Weights of a small image captioner: 64-pixel images.
Rows from block 4 of the text decoder of a small image captioner, named by matrix and row number. Rows with one number belong to one neuron. Each number is 128 + 24 x the weight over its row's rms, rounded and kept within 0 to 255. All counts start at 0. After the name is the row's rms in percent of the matrix's.
After each neuron's rows are labels from the 100 texts, of 14976, where the neuron reaches its highest value: "tokens" is the input token at the peak. Only what is clearly more common there than usual is listed. The data: rendered landscapes of hills, water and sky.
# fc1: MLP up (decoder.blocks.4.mlp.fc1.weight, 512x128), inputs 0-63
# fc2: MLP down (decoder.blocks.4.mlp.fc2.weight, 128x512, transposed), outputs 0-63

fc1.161 097 [126 134  95 100 137 114 135  94 119 143 150 135 134 133 150 138 144 156 137 136 137 113 124 117  83  88 128  93 124 139 164 124 141  96 141  93 169 128  95  95 102 110 144 121 118  54 142 183 114 134 132 110 113 117 126 107 130 121 129 132 148 128 110 169]
fc2.161 103 [106 147 126 148 125 132 101 126 130 120 136 105 107 106 136 169 106 110  73 123 136 102 150  82 124 167 101 152 104 157 122 116 126 138 118 109 170 173 126 141 144 134 163 103  82 188 138 106 118 140  98 133 127 137 107  98 142 118 146 149 105 116 113 151]
tokens: "crags"; "in"

fc1.451 089 [129 102  80 128 172 132  98 174 131 119 101 125 124 154 100 134 150 154 139 149 153 117  98 141 133 110 111 132 164  87 121 142 138 158 121 136 114 130 121 135 148 126 165 103 126 146 107 142 151  68 104 130 129  98 150 120 131 119 124 108 183 112 144 130]
fc2.451 087 [100 116 127 131 106 122 172 129 133  89  92 155 144 102 131 159 153 107 123  95  95 128 162 147 154 151 145 156 121  92 163 143 123 109 126 161 127 163 121 105 105 109 128 155 115 115 129 102 121 155 130 128 171 153 141 169 139 124 126 135 119 149 107  89]
tokens: "at"

fc1.415 123 [139 122 103 106  98 150 111 150 179 136 178 134 130 140 100 109 112 110 123  88 106 164 115 107 166 143 124 133 136 143  85 180 132 116  91 169 135  99 122 119  92 127 149 102 122 121  95 157 158  99 132 124 153  96 119 178 117 128 120  76  74 136 112 174]
fc2.415 129 [120 172 135 117 110 150 158  58 104 172 147 144 107 115 142 126 133 167 131 159 126 135 145 137 102  92 148 159 101 130 111 152 146 117 127 123 157 155 145 120 118  98 136 123 116 101 148 179 104 115 113 126 130 122 153  90 111 177 113 158 154 137  90 127]
tokens: "crags"; "water"

fc1.293 131 [122 122 121  96 217 116 127 160 128 137 142 139 102 115 153  94 106 100 152  95 146 145 128 121 162  91 143 118 127 116 142  90 115 113 146 143 124 106 184 158 149 136 149 142 122 140 133 150 156 106 144  94 103 126  96 105 121 155  97 135 128 124 123 107]
fc2.293 142 [125 114 135 182 120 101 126 101 161 175 199 147 151  85 160 113  86 150 146 158 117 118 111 128 123 144 131 125 130 191 114 116 117 116  92 145 138  94 140 113  85 139 117 133 118 139 155 183 141  96 130 146 127 121 116 114 126 123 121 154  83 108 140 101]
tokens: "in"

fc1.243 076 [127  95 139 159 131 136 121 153 123  95 102 136 126 161 162 156 144 158 106 145 125 121 165 156 132 135 149 161 137 128 134 117  75 132 108 107 161 133 132 162 122 159 106 195 116  99 101 143 140 114 105  95 149 182  83  80  96 114 169  91 140 113  93 126]
fc2.243 077 [ 78 183 119 162 134 103 114 143 125  96 187  97 125 102 125 101 145 120 123 108 150 127 124  42 110 159 123 103 129 128 136 142 157 114 124  70 130 111  88  92 113 107 141 131 136  93 151 155 141 122 160  80 119 130 129  99 116 129 150 174 123 117 157 132]
tokens: "volcanic"

fc1.24 119 [125 173 119 152 129 153  85 129 126  89  82 125 125 126 124 163 145 124 151 120 145 125 105 118 138 129 133 137  87 139 158 167 110 115 106  99 104 150 106 102 155 119 111 171 105  90 160 124 142 117 126 134 117 153 162 173 139 152 119 110 146 130 140  87]
fc2.24 119 [140 179 121  94  99 138 105  96  90 146 134 117 118 119 161 106 136 124 148 119 128  91 176 158 101 128 124 127 150 154 148 131 128 140  78  72  78 147 116 139 129 121 124 119 151 100 116 107 127 120 146 165 160 118 191 130 131 181  74 141 108 103 146 113]
tokens: "at"

fc1.342 114 [157 157  99 113 122 148 108  88  89 118  89 111 103 144 122 105 137 143 119 112 115 135  79 158 133 157 155 145 168 116 105  81 157 115 143 131 140 134 158 161 128 154 117 132  92 130  98 156 102  91  67 143 171 144 113 134 116 123 140 143 126 130 131  94]
fc2.342 101 [100 129  97 118 128 143 135  98 146 116  94 171 138 110 175 113 143 151 124 114  71 132 115 168 164 108 132  80 168 118 119 146 160 122 126 163 122 147 176 126 155 145  70 141 105  83 173 132 160 147 115 118 156  95 161 161 144 119 143 160 114 120 146 114]
tokens: "volcanic"

fc1.424 113 [126 146 138 126 145 133 124 104 157 156 126 122 143 124 162 156 143 105 134 145 146 113 102  95  92 133 133 104 172 133 143 153 125 126 120 155 145 157 162  80 139 150 146 138 129 110  86  83 112 116 101 131  54 114  92 154 129 175 111 106 151  94 128 124]
fc2.424 114 [150 146 112 162 103 125 128 125 155  95 125 108 141 151 163 100 145 136 134 147  95 154 132 135 127 104 123 152 144 115 146 148 105 104 124 124 109 112 112 122  97 104  96 143 142 145 124  99 123 110 159 135 168 135 155 137 113 125 145 126 102 119 148 106]
tokens: "<end>"; "crags"

fc1.119 094 [141 152 121 131 145  86 136 126  95 164 137 143  74  93  88  89  93 135 133 135 148 139 155 157 132 171 120 127 122  98 115 123 153 131 125 134 139  98  92 128 153 108 119 109 142 115 125 174 177 170 135 161 107 123 123 167 127 108 115 112 104 119  89 134]
fc2.119 084 [152 101 132 132 108 162 149 139 132 117 166 129 116 151 121 107 147  92 124 115 113 125 109 114 129 137 114 155 119 154 129 136 157 120 121 115 171 139 124 161 148 115 151 142 133 127 156 122  77 130 123 135 132 105 144 128 136 130 123 164  96 115 124 137]
tokens: "water"

fc1.444 108 [104 143 108 115 131  96 104 134  85 104 115 163 123 150  84 102 133 109 138 140  82 146 111 126 171 140 168 145 161 109 157  80 112 126  79 132 155 154 152 101 162 131 168 144 100 109 148 111 113  79 138 118  95 167 149 124 155 145 105 199 139 119 124 127]
fc2.444 108 [102 139 118 148 145 126 104 160 121 123  94 156 135 100 138 119 161 170 113 107  83 138 122 114  97 130 130 113 141 134 126 164 103 197 151 109  97 138 125 109 103 119 140 103 155 153 163 110 126  93 147  93  75 143 119 141  97 150 158 139 143 136 104 125]
tokens: "green"; ","; "by"; "overcast"

fc1.210 123 [165  96 103 121 114 150 129 130  90 128 141  99 151 137 122 109 163 139 136 161 155 131 129  93 112 133 146 108 135 125 154 142 104  90 125 135 178 114  91 121 128 141 155 133 124 112 182 159 131 120 140 149 138 131 105  81 162 130 159  95 124 127 125 124]
fc2.210 128 [121 137 111 148 168  85 112 126 134 175 126 127 115 120 117 136 134 151 132  66 115  99 101 155  68 171 117 177 127 169 164 106  96 141 138 103 156 143 120 115 150 115 134 126 106 127 137 113 109 142 131 117 156  96 158 135 125 109 141 125 134 149 151  92]
tokens: "crags"; "in"

fc1.86 065 [145 140 144 152  98 127 132 137 121 111 136  43 126 156  82 103 121 123 152 111  87 141 152 170 139 157 113 127 142  94  79 145 121 162  80  75 109 148 104 109 155 105  93 132 150 139 120 149 119 118 118 118  86 126 126 150 113 136 145 125 131 149 155 132]
fc2.86 067 [103 115 128 108  89 156 157 131 120 134 124 166 112 130 158  71 154 135 157 142 151 118 108 127 126  94 133 109 110 137 133 100 150 111 111 152 112 161 159 125 111 143 145 138 118  95 118 117 147  77 135 104 142 138 136 128 128 143 143 103 126 161 164 141]
tokens: "green"

fc1.430 106 [131 113 132 128 171 143 135 148 117 128 133  99 118 109 107  91  94 112 115 152 122 125 119 133 190 103 119 115 139 116 137 162  87 138 116  94 142 121 120 126 175 151  85 144 154 137 149 105 125 166 161 111 122 142 151 153  91 143 130 126 135 121 133 149]
fc2.430 107 [118 110 145 100 149 121 145 118 127 175 139 105 119 148 136 111 189 168 128 152 120 101 176 123 109 147 125 107 138 127 146 117 105  74 157 151 112 160 113 129  89  98  84 109 119 117 124 135 148 163 140 163 145 156  74 131  97 144 178 118 128 138 151 115]
tokens: "dunes"

fc1.25 127 [113 116 113 149 102 104 122  92 138 109 117 108 124 104 185 135 182 153 120  71 103 150 116  90 154 182 137 150 107 124 146 116 157 112 119 173 153 131 117 140 110 126 121 113  97 152 166 125  92 153 121  82 132 170 152 118 133 152 146 150 124 115 123 113]
fc2.25 130 [138 159 167 122 175 109 118 142 155 163 166 119 145 125  68 139 147 153 159 160 134 112 145  99 116 142 129 138 146 122 134  89 164  97 153 133 124 103 132 140 155 125 161 137 122 122 144 121 123 109 157 147 148 152 131  85 149 120 119 103  97 120 187 183]
tokens: "dunes"; "alien"; "<end>"

fc1.315 090 [130 136 138 125 112 155 108 146 152 148 110 128 132 119 157 107 144 130  51 145 155 126 143 148 112  67  94 124  97 141 149 120 176 112  97  91 146 126 130 132 159 170 140 109 108  83 131 127 119 138  92 144 110 140 140 138 155 125 109 153 145 148 102  95]
fc2.315 103 [180 106 121 104 104 131 109 132 146  79 137 117  48 131  99 112 152 147 111 164 156  92 135 144 110  94 152 110 137 100 183 128 127 106 107 123 158 135 160 126  92 125 115 117 153 136  91 176 138 130 140 139 136 113 115 154 111 121 163 164 124 114  88 111]
tokens: "alien"; "in"

fc1.504 132 [141 119 100 170  99  88 110 119 142 161  78 134 161  66 157 147 110 148 145 148 132 128 156 145 156 135 118  92 167 156 124 147  97 135 112 124 102 153 141 138 118 155 139 163 134 134 103 102 114 108 141 148 121 150 133 151  86  89 132 114 104  94 105 147]
fc2.504 118 [132 125 137 139 126 144 157  48 132 117 157 113 144 164 111 107 143  80 113 136 138 111 122 114 102 124 166 156 125  94 127 103 109 151 139 137 128  88 113  94 141 122 150 123 109 122 100 152 156 147 122 134 128 137 150 118 135 116 101  93 117 165  91 171]
tokens: "volcanic"

fc1.159 122 [134 138 101 139  90 123 103 174  98 150 118 154 148 168 128 118 120 115 109 104  84 146 137 147 110 136 174 151 165 144  84 122  83 118 115 134 126 103  82 128 132 126 139 113 174  72 129 142 165 106 112 166 139 134  97 145 121 120 151  78 149 137 112 116]
fc2.159 120 [152 129 136  83 142  91 147 170 114  84 112 154 121 129 127 133 110 131 133 168 114 140 175 117 133 130 131 155 152  84 158 115 130 149 131  77  96 127 131 119 147 132 133 111 131 160 146 121 111 101 127 101  97 123 146 115 147 110  92 149 102 103  75 162]
tokens: "green"; "terraced"; "the"

fc1.335 151 [166 146 104 159 129  86 114 118 146 170 107 124 125 146 155 122 147  97 123 132 110 139 106 124 116 129 159 113 131 118  98 117  97 102 152  79 137 125 121 123 134  74 127 167 103 133  85 129 112  82 189 107 140 110  80 113 123 120 118  81 141 101 105 154]
fc2.335 126 [132 141 129 115 111  92 150 157 139 118 117  86 147 129 124 132 116 153 122 124 136  90 148 165 141 125 144 151 200 111 114 164 144 136  92  99 118 104 111 134 162 116 149 135 156 126 157 144 114 125 108 133 155 128 148 134 128  97 141 110  77 183 170 109]
tokens: "<end>"

fc1.275 131 [ 96 107  99 153 126 118 134  88 119  89 125 149 160 157 106 128 182 122 104 113 123 143 137 118 146 140  90 162 108 128 161 124 124 113 150 121 173 140 134 127 157 149 156 130 154 125  79 154 143 121 127 152 133 143 113 153 130  75 159 103 185  67 109 137]
fc2.275 128 [127 154 127 120 162 131  84 107 133 141 168 106 130 126 127 140 121 154 121 115 117 119 143 124  85 130 103 122  93 161 142 148 126 122 148 119 104 125 155 109 201 143 107 156 172 155 111 118 169 123 111 136  74 146 115 110 109 101 143 146 108 209 115 114]
tokens: "peaks"; "volcanic"; "crags"

fc1.93 088 [ 87 121 105 119 117 149 139 133 124 163  91 141 130 133 121 150 125 107 169 157 145 121 116 127 110 116 115 121 179 119 116 124 108 130 114 141 173 107 143 132 136 151 149 111 116 123 154 143 194 141 140 102 124 127 137 130 158 163 108 121 120 161 132 117]
fc2.93 094 [ 97 152 163 148 100 136 169 146 102  79 119 104 148 133  96 100 137  99 135 105 129 147 119 165 128 134 108  92  53 116 165 121 124 131 125 107 127 104  95  90  98 141 115 115 111 115 148 154  94 169 164 130 176 120 100 128  98 125 148 147 141 105 112 123]
tokens: "in"

fc1.7 117 [195 165 119 123 133 172 139 109 121 126 124 122 141  90 118 172 167 135 171 115  75 121 115 179 112 114  66 152 134  99 123 114  77 110 117  90  99 159 105 127 131 122 157 151 125 128 131 131 122 102 122 114 127 156  96 124 106 144 133  96 112 132 134 129]
fc2.7 119 [106 121 117 104 127 181 143 105 117 115 108 125 163 113 160 126 115 104 146 157 157 133 142 168 148 101 149 104 131 186 162 141 162  94 138  66  89 110 123 133 116 114 103 183 102 140 148 122 149 108 120 151 128 110 174 121 109  94  99 107 116 119 190 104]
tokens: "at"

fc1.253 113 [149 152 103  72 119 129 125 120 102 106 174  98 124 107 129 139 163 158 108 146 116 111 139 139 111 106 180 127 141  71 121 137 116 131 116 169 133  77 154 164 113 118 136 112  93 132 122 172 103 131 154 122 147 159 101 154 135 109 128 143 118 141  77 150]
fc2.253 135 [ 83 173  80 168 138 143 130  95 130 152 140 120 155 121  97 103 124 117 115 123 170 121  95  87 132 135 113 130 169 139 149 122  81 156 131 127 126 188 143  79 130 137 131  82 120 100 162 112 123  94 150 101 123 105 155 150 127 161 120 154 114 166 158 154]
tokens: "<end>"

fc1.10 061 [124 120 157 108 160 125 154 145 129 146 131 142  90 103 147 134 169 124  94 144 112 133 118 136 166  94 135 136 131 126  92 138 122 144 119 112 114 145 136 141 170 123  97 175 139 136 119 102 142 138  98  82 138 125 129 171 148 143 119 172 151 140 124 126]
fc2.10 066 [203 141 109 181 124 137 110 116  92 103 116 131 133 145 146 180 114 100 113 126 159 141 147 119 114 116  96 164 124 156 156  90 125 131 110 112 105 103 128 145 137 141  87 113 139 118 164 141 100 118 161  91 146 135 143 112  98  97 131 160 163 133 160 131]
tokens: "dunes"; "<end>"; "slopes"; "rock"

fc1.355 081 [135 114 133 154 119 129  90 177 116 136 108 115 145 148  73  84 141 125 165 172 126 131 124 143 111 124  92 178 131 157 137 119 111 123 108 115 174  99 158 129  95 152 130 128  91 158 133 140 120 123 152 114 151 135 157  80 131  90 138  98 111 139 137 103]
fc2.355 079 [172 143 168 111 140 175 166 157 115  85 137 109  94 121 112 152 157  74 118  97 143 121  98 147 116 154  93 167 111 129 136 118  95 131 156 159 128 167 121 118 109  92 190 137 119  85 139 162 125 142 128 121 123 115 138 106 156 143 125 122 122 122 119 102]
tokens: ","; "<end>"

fc1.348 067 [112 101  92 143 168 117 119 174 116 101 151 114 170 185 135 138 119 133 134 135  63 106  98 148 132 137 155 120 130  98 120 145 129 124 161 119 152 148  85 156 122 144 140 114 148 140 106 128 112 125 121 111 139 177  93 130 102  98 103 136 140 137 136 172]
fc2.348 049 [131 117 183 131 112 117 135 121 134 192 144 130  80 103 172  98 143 133 105 140 156 156 119 111 126 116  68 147 186  95 104 138 164 136 143 154 149 154 143 104 101 117 135 143  90 157 118 119 108 125  89 151 105 120 107 136 188 115 106  84 120  97 127 118]
tokens: "at"

fc1.273 059 [120 129 163 102 145  97 154 143 115 135 144 140 103 106 136 131 174  85 122 132 120 139 120 104 133  82  81 165 123 101 123  87 153 171 119 122 146 116 132 118 181 108 144 130 104  92 118 132 157 147 157 104 111 167 131  91  67 112 101 113 152 151  69 138]
fc2.273 058 [146 153  74 118 164 136 143 100 172 142 136  93 121  88 128 141 108 116 151 110 131 150 123 133 132 101 108 114 142 112 152 121 107 141 115 145 159 109 128 154 118 107 147 117  89 131  93 135 129 158 133 101 143 105 136 131 128 139 113 124 123  93 128 131]
tokens: "in"; "hills"; "mesas"; "alien"

fc1.437 101 [170 144 159 175 179 129  88 127 150  91 113 136 189 145 129 110 123 154 130 122 118 116 100 109 135 113 121 131 152 132 161  76 124 166 150 105 130 147 151 140 127 111 136 140 103  93  68 159 125 127 109 128 139 122  96 113 138  98 141 155 156 102 139 132]
fc2.437 093 [120 135 108  90 105 168 150 145  78 141 135 129 109  92 123 123 168 129 139 121 123 146 157 140 145 121 105 157 174 123  98 150 123 122 165 129  98 155 149 131 144 154 106 156 120 121 160 146 128 113 101 119 131 137 126 124 111 164 124 100 169 150 103 114]
tokens: "volcanic"

fc1.60 082 [181 114 104  78 140 127 117 135 106 168 111 127 156 158  94 153 108 117  97 132 173 106 110  86 132 146 140 149 151 127 127 140 146 130 136 114 129 123 119 132 175 125 162 155 145 199 153 101 168 105  99 114 159 125 138 104  97 112 109  87 161 143 128 167]
fc2.60 079 [104 135 170 149 129  91 123 146  89 107 101 134 114 136 129 115 131 100 134 120 144 132 126 200 142 113 113 163 113 153 154 141 130  89 124  98  99 140 132  98 100 122 122 110 107  61  63 157 137 141 125 141 137  97 168 170 129  94 121 120 111  95 127 102]
tokens: "<end>"; "dark"

fc1.51 115 [120 152 103 125 130 125 155 120 123 128 105  95  92 121 105 116 111  90 113 110 123 136 130 156 137 139 134 138 116 126 147 139 144 138 127 107 102  88 143 127 115 176 147 199 118  51 141 137 154 101 151 160 112 137  76 163  77 134 180 128 129 160 108 140]
fc2.51 110 [190 125 141 104 162 149 141  79 117  84 170 156 113  86 105 117 113 138 157 130 139 130 139  77 171 144 148 115 137 107 115  78 128 120  83 136 147 133 159 151 119 131 157 145 177  94 139 159 120 155  85 112 136 121 143  86 155  81 103 116 110 111 117 131]
tokens: ","

fc1.55 082 [151 175 130 203  98 104 127 156 103 139 126 106  95 120 127 133 168 132 137 131  94 113 139 113  97 158 141 151 137 115 161 123 133 147  93  89 110 155 159 154 145 123 153 150 135  79 153  90 143 144 105 103  98 157 105 106 177 112 104 121 140 156 109 122]
fc2.55 086 [208 135 171  97 132  74  89 134 131 132 110 148 142 151 124  87 112 138 136 112 121 142 111 110 121 145 114 122 146 150 158 144  89 153 127 110 122 155 143 120 100 115 135 149 138 135 114  88 130 154 141  83 132 104 151 163 127 110 152 121 100 129  91 159]
tokens: ","

fc1.214 083 [116 101 115 113 132 123 138 146  95 135 126 126 136  94  84 143 113  98 112  99 132 170 147 136 138 119 104 180 158 111  98 123  85 187 158  75 136 104 155 131 124 102 153 126 122 131 139  95 136 117 187 134  83 148 158 139  90  99 150 158 126 132 109 135]
fc2.214 083 [132 106 121 201 122 155 126 165 101 124 150 104  98 106 138 177 109 167 147 110 138 117 148 131 138 132 143 207 112 123 124 113 119 127 136 130 143 170 116 140  87 108 113 144 181 132  97 109 135 138 106 106 159 150 114 136 106 108 114 107  89 123 120 133]
tokens: ","

fc1.349 099 [137 149 109 148 104 172 149 178 127 122  81 131 175 136 108 137 116  95  82 149 146 121 126  85 125 118  93 156 131 146 150 141 161  93 136 160 144 103 152 124 158 158 146 169 118 121 173 131 129  85 167 119 138 154 115 119 100 157 120 109 151 170 134 125]
fc2.349 101 [152 101  73 112 131 103 100 109 141 131 139 116 124 123 143 101 138 149 182 121 114 115 149 134  88 126 133 115 122 127 162 127 104 128 103  99 101 120 147 117 114  83 136 123 115 117 127  87 116 193 144 174 156 143 157 152  83 147 116 136 114 117 157 171]
tokens: "green"

fc1.122 128 [132 134 122  93 129 103 109 116 181 163 129 152 113  96 125 140  96 138 110 147 113 124  98 109 144  94 141 161  76 134 117 131 141 111  98 143 140  97 135  96 120 139 167 160 112 115 189 153 153 113 119 111  99 109 138 128 128 149 123 122 116 154 126 118]
fc2.122 140 [111 154 156 131 115 141 141  86 120 144 153 159 143 130 145 137  99 145 100  90 131 161 129 108 138  69 155 136 164 151 143 172 134 122 103 133 127 168  89 112  98  87 141 174  82 154 154 131 136  91 169  98 153 135  98 102 148 131 139 116 104 152 164  96]
tokens: "alien"

fc1.216 080 [ 79 157 121 125 168  88 128 124  69 126 140  96 171 146 108 114 136 125 125 112 150 147 103 139 116 116 137 145 153 131 100 105 135 106 149 131 102 113 149 134 181 156 166 175 114 156 146 140 134  93 113  91 130 154 146 152 132 141 111 146 133 176 112 134]
fc2.216 084 [101  82  88 123 125  95 114 123 128 111 123 111 135 140 155 109 121  90 131 123 129 126 141 151 133 126 130 116 123  97 156  99  92 193 150 151 144  92 127 113  77 127 131 139 119 140 159 110 157 131 142  74 133 121 126 133 123 137 130 138 162  98 115 131]
tokens: "<end>"

fc1.199 093 [ 87 128  84 151 116 137  96 144  93 152 137 123 144 132 140 115 156 116 126 129 143 152 145 136 115 127 125 112 103 117 103 165 113 142 145 142 160 136 134 152 145 113 158 108 119 159 136 156 127  85 122 114 155 181 119 177 126 140 169  73 125 123  99 113]
fc2.199 072 [102 137 137 118 149 127 133 148 122  96 121 129 151  93 108 114 144 169  76  88 106 155  87 152 106 110 117  90  95  92  96 134 164 109 120 120 115 160 123 149 140 134 112 143 143  92 145 114 140 171 129 128  96 125 137 108 166 161 100 184 127 116 112 141]
tokens: "peaks"; "<end>"; "snowy"

fc1.387 128 [142 135 138 130 113 126 116 107 100 138 119 118 181 142 130  88 153 115 122 128 122 103 116 114 104 137 107 105 125  89  93 156 145  98 142  97 102  91 154 191 122 167 192 122 130 141 104 113 138 133 100 107 152 157 149 140 122 126 154 137 151  86 161 114]
fc2.387 138 [108 121 131 116 141 113 119 129 136 124 112 106 127 158 140 141 119 140 155 101 117 109 121 129 147 109  87 117 147 121 172 118 112 138 145 137 129 137 114 158 157 119  97  83 112 144 148  96 100 145 194 152 132 116 173 134 121 100 134 138 174 158 122  92]
tokens: "<end>"; "volcanic"

fc1.65 087 [116 174 117 186 109 101 151 110 147 117 155 112 153  92 134 110 121 151 138 125 107 141  97 140 128 148  72 118 127  77 134 166 154 123 119  98 120 121 137 119 130 111 185 118 150 144 165 133 120 143  63  74 131 152 171 131 118 143 129 143 141 117 149 136]
fc2.65 093 [ 92  95 135 134  78 118 112 136 144 129 135 148  90 129 151 182 156 166 145 126 131 131 141 107 156 105 140  97 133 101 126 106 150 130 123 182 113 118 108 152 150 141 127 135 113 111  85 144 141 125  93 131 116 137 121 136 143 112 160 131 144  88 165 106]
tokens: "at"

fc1.481 092 [107 112 106 172 129 122 127 119 104 144 112  79 146 114 154 145 165 141 125 160 103 123 122 129 125 132 110 131 180 122 133  91  89 164  96  92 131 140 162  82 127 130 163 144 126  64 139 153 137 133 139 146 133 110 127 148 145 158 144 119  91 113 169 202]
fc2.481 089 [112 140 119 114  87 103 148 145 111 131 131 121 156 144 154 117 132 118 136 100 144 131 100 132 134 130 119 120 162 147 156 175 168 144 150 120  94 111 160 120  85 105 136 108 131 107 115  88 109 131 142 126 156 115 150 130  69  68 129  89 160 133 149 124]
tokens: "<end>"; "at"

fc1.54 099 [115 101 107 124 149  97 165 115 152 131 106 178  94 147 140 141 154 107 128 139 128 137 124 114 148 126  97 140 137 141 124 148 169 126 146 127  97 135 156 152 164 114 194  77  98 102 101 151 102 185  86 130  75 117 163 119 162  96 104 146 140 117 154 125]
fc2.54 101 [114 114 102 134 111 142 139 130 123 127 148 106 127 159 114 154 166  93 102 103 118 167 114 148  55  99 188 148 106 109 158 116 114 123 147 124 126 140 147 128 168 124 140 156 140 158 117  90 110 150 118 129 164 173  97 127 135 147 187 112 106 101 108 147]
tokens: "alien"

fc1.402 090 [ 66 165 137 122 124 134 113 134 134 133 131 130 131 123 136 127 139 191 107 131 104 156 130 134 168 119 106 135 110 127  99 128 151 111  88 105 109  94 112 153 111 145 159 143 117 137 109 145 131 127 138 142 172 193 137 131 133  79 129 139 147 152  72 164]
fc2.402 093 [110 148 118 139 155 152 132 133  98 110 181 129  94 129  73 175 102 103 142  81 164  82 114 142 141  95 144 114 116  95 136 148 114 140 105 118 113 146 126 124 154 149 116 105 128 146 164 153 156 138 111  84 133 112  76 113 125 125 163 180 130 127 117 121]
tokens: "volcanic"

fc1.163 082 [133 106 112 122 126 153 125 129 101 117 156 107 144 102 123 103 119 122 126 137 158 112 105 105 107 156 160 105 106 104 143 136 143 104 159 179 158 160 181  77 145 144 141  74  89 139 112 153 111 133 127  99 193 120 100 166 127  99 134 119 126 196 167 107]
fc2.163 085 [103 108 113 187 120 126 168 138 174 108 128 119 143 152 117 119 136 145 145 103 166 107 120 140 126  89  92 138 136 126 138 109 137 102 116  82 126 136  79 167  59 113 149 124 195 100 136  97  86 131 104 136 137  90 149 112 115 129 146 151 151 125 127 107]
tokens: "volcanic"; "under"; "crags"

fc1.191 094 [140 171 151 128 131 141 126 162 116 152 130 113 110  98 147 156 113 130 127 103 145 150 145 136 117 165 112 143 111 145 123 125 140  96  65 130 117 160 131 136 110 155 142 106 129 140 125 232 151 126 140 133 136 121 105 122 144  84 119 127  67 114 113 142]
fc2.191 088 [123 128 158 136 139 113 113  80 115 116 116 109 136 122 128 103 121 173 159 119 108 119 142 166 150 192 147  72  92 120  95 114 142 104  96 126 128 104 140 154 113 137 138 162 119 174 169 133 146 110 108 105 123 125 159 149 114 160 152 161 108 144  83 140]
tokens: "alien"

fc1.152 094 [127 163 142 124 144 139 131 153 112 124 123  90 174 109 110 118 127 172 141  94 101 119 130 142 100 145 119 135 139 153 116 117 123 134  93 111 146 155 172  86 101  75 147 139 148 143 113 120 150 139 138 170  94 147 176 162  83 155  88  90 128  90 119 112]
fc2.152 095 [128 161 104 123 142 155 130  89 129  67 156 106 153 105 160 127 115 134 149 133 152 136 128 161 149 101  83  75 126 125 126 121 128 108  95  74  97 110 154 117 129 111 155 133 131 109 152 146 165 103 102 112 109 116 195 136 107 141 127 124  91 147 140 123]
tokens: "at"

fc1.246 085 [ 83 118  85 123 101 163 136 105 117 133 146  92 137 133 104  94  78 112 130 112 136 160 154 151 134 120 128 121 119 146 111 133 104 144 107 109 109 152 164 120 164  76 170 155 118 150  91  97 176 117 107 119 131 159 172 165 109  81 129 158 147 147 110 154]
fc2.246 087 [107 107 163 141 114 156 128 112 135 181 162 103 140  94 165 144 100 120 143 108 179 146 144 131  89  97 146 153 137 140 144 128  94 106  97  97  85 113 118 115 151 100 183 158 116 118 163 118 165  89 107 104 146 163 166 116 139 111 133  98 145 123 111 167]
tokens: "volcanic"

fc1.449 054 [134 170 122 122 173 119 154 140 142 102 102 132  89 112 103 135 123  87 108  97 138 125 141 126 175 153 145 115 137 151 125 113 154  68 106  96 125  96 147 130 163 129 146 125 162 127 146 138 106 148 141 122 152 105 122 109 142 158 119 120 120 128 135 124]
fc2.449 060 [152 124  94 164 154  80 124 118  94 125 169 112 152 129 125 136 116 133 155 160 121  99 149 129 109 141 147 153 124 139 125 127 117 154 151 176 127  92  75 149 147 136 125 133 151 144 134 136  97 128 151 112  99 146 106 110 109 154 139 129 118 144 116 161]
tokens: "water"; "terraced"

fc1.15 120 [161 134 156 138 163 124 150 129 103 127 137 119 168  90 155 124 159 126  62 141 135 149 147 133 133 131 121 105 117 114 165 132 125 134 105 118 123 104 146 133  96 172 140 109 120 114 119 119 192 150 103 117 141 125 134 157 128  98 120 153 141 110 111 117]
fc2.15 117 [164 145 135 113  97 135 137 163 135 119 153  85 128 185 109 121 135 180 113 128 111  97 110 115 150 159 102 109 103 156 123 129 141 140 106 119 117 124 156 191 176 106  91  85 139 113 132  94 125 163 128 154 112 121 135 152  88  89 104 135 118 150 137 138]
tokens: "water"; "<end>"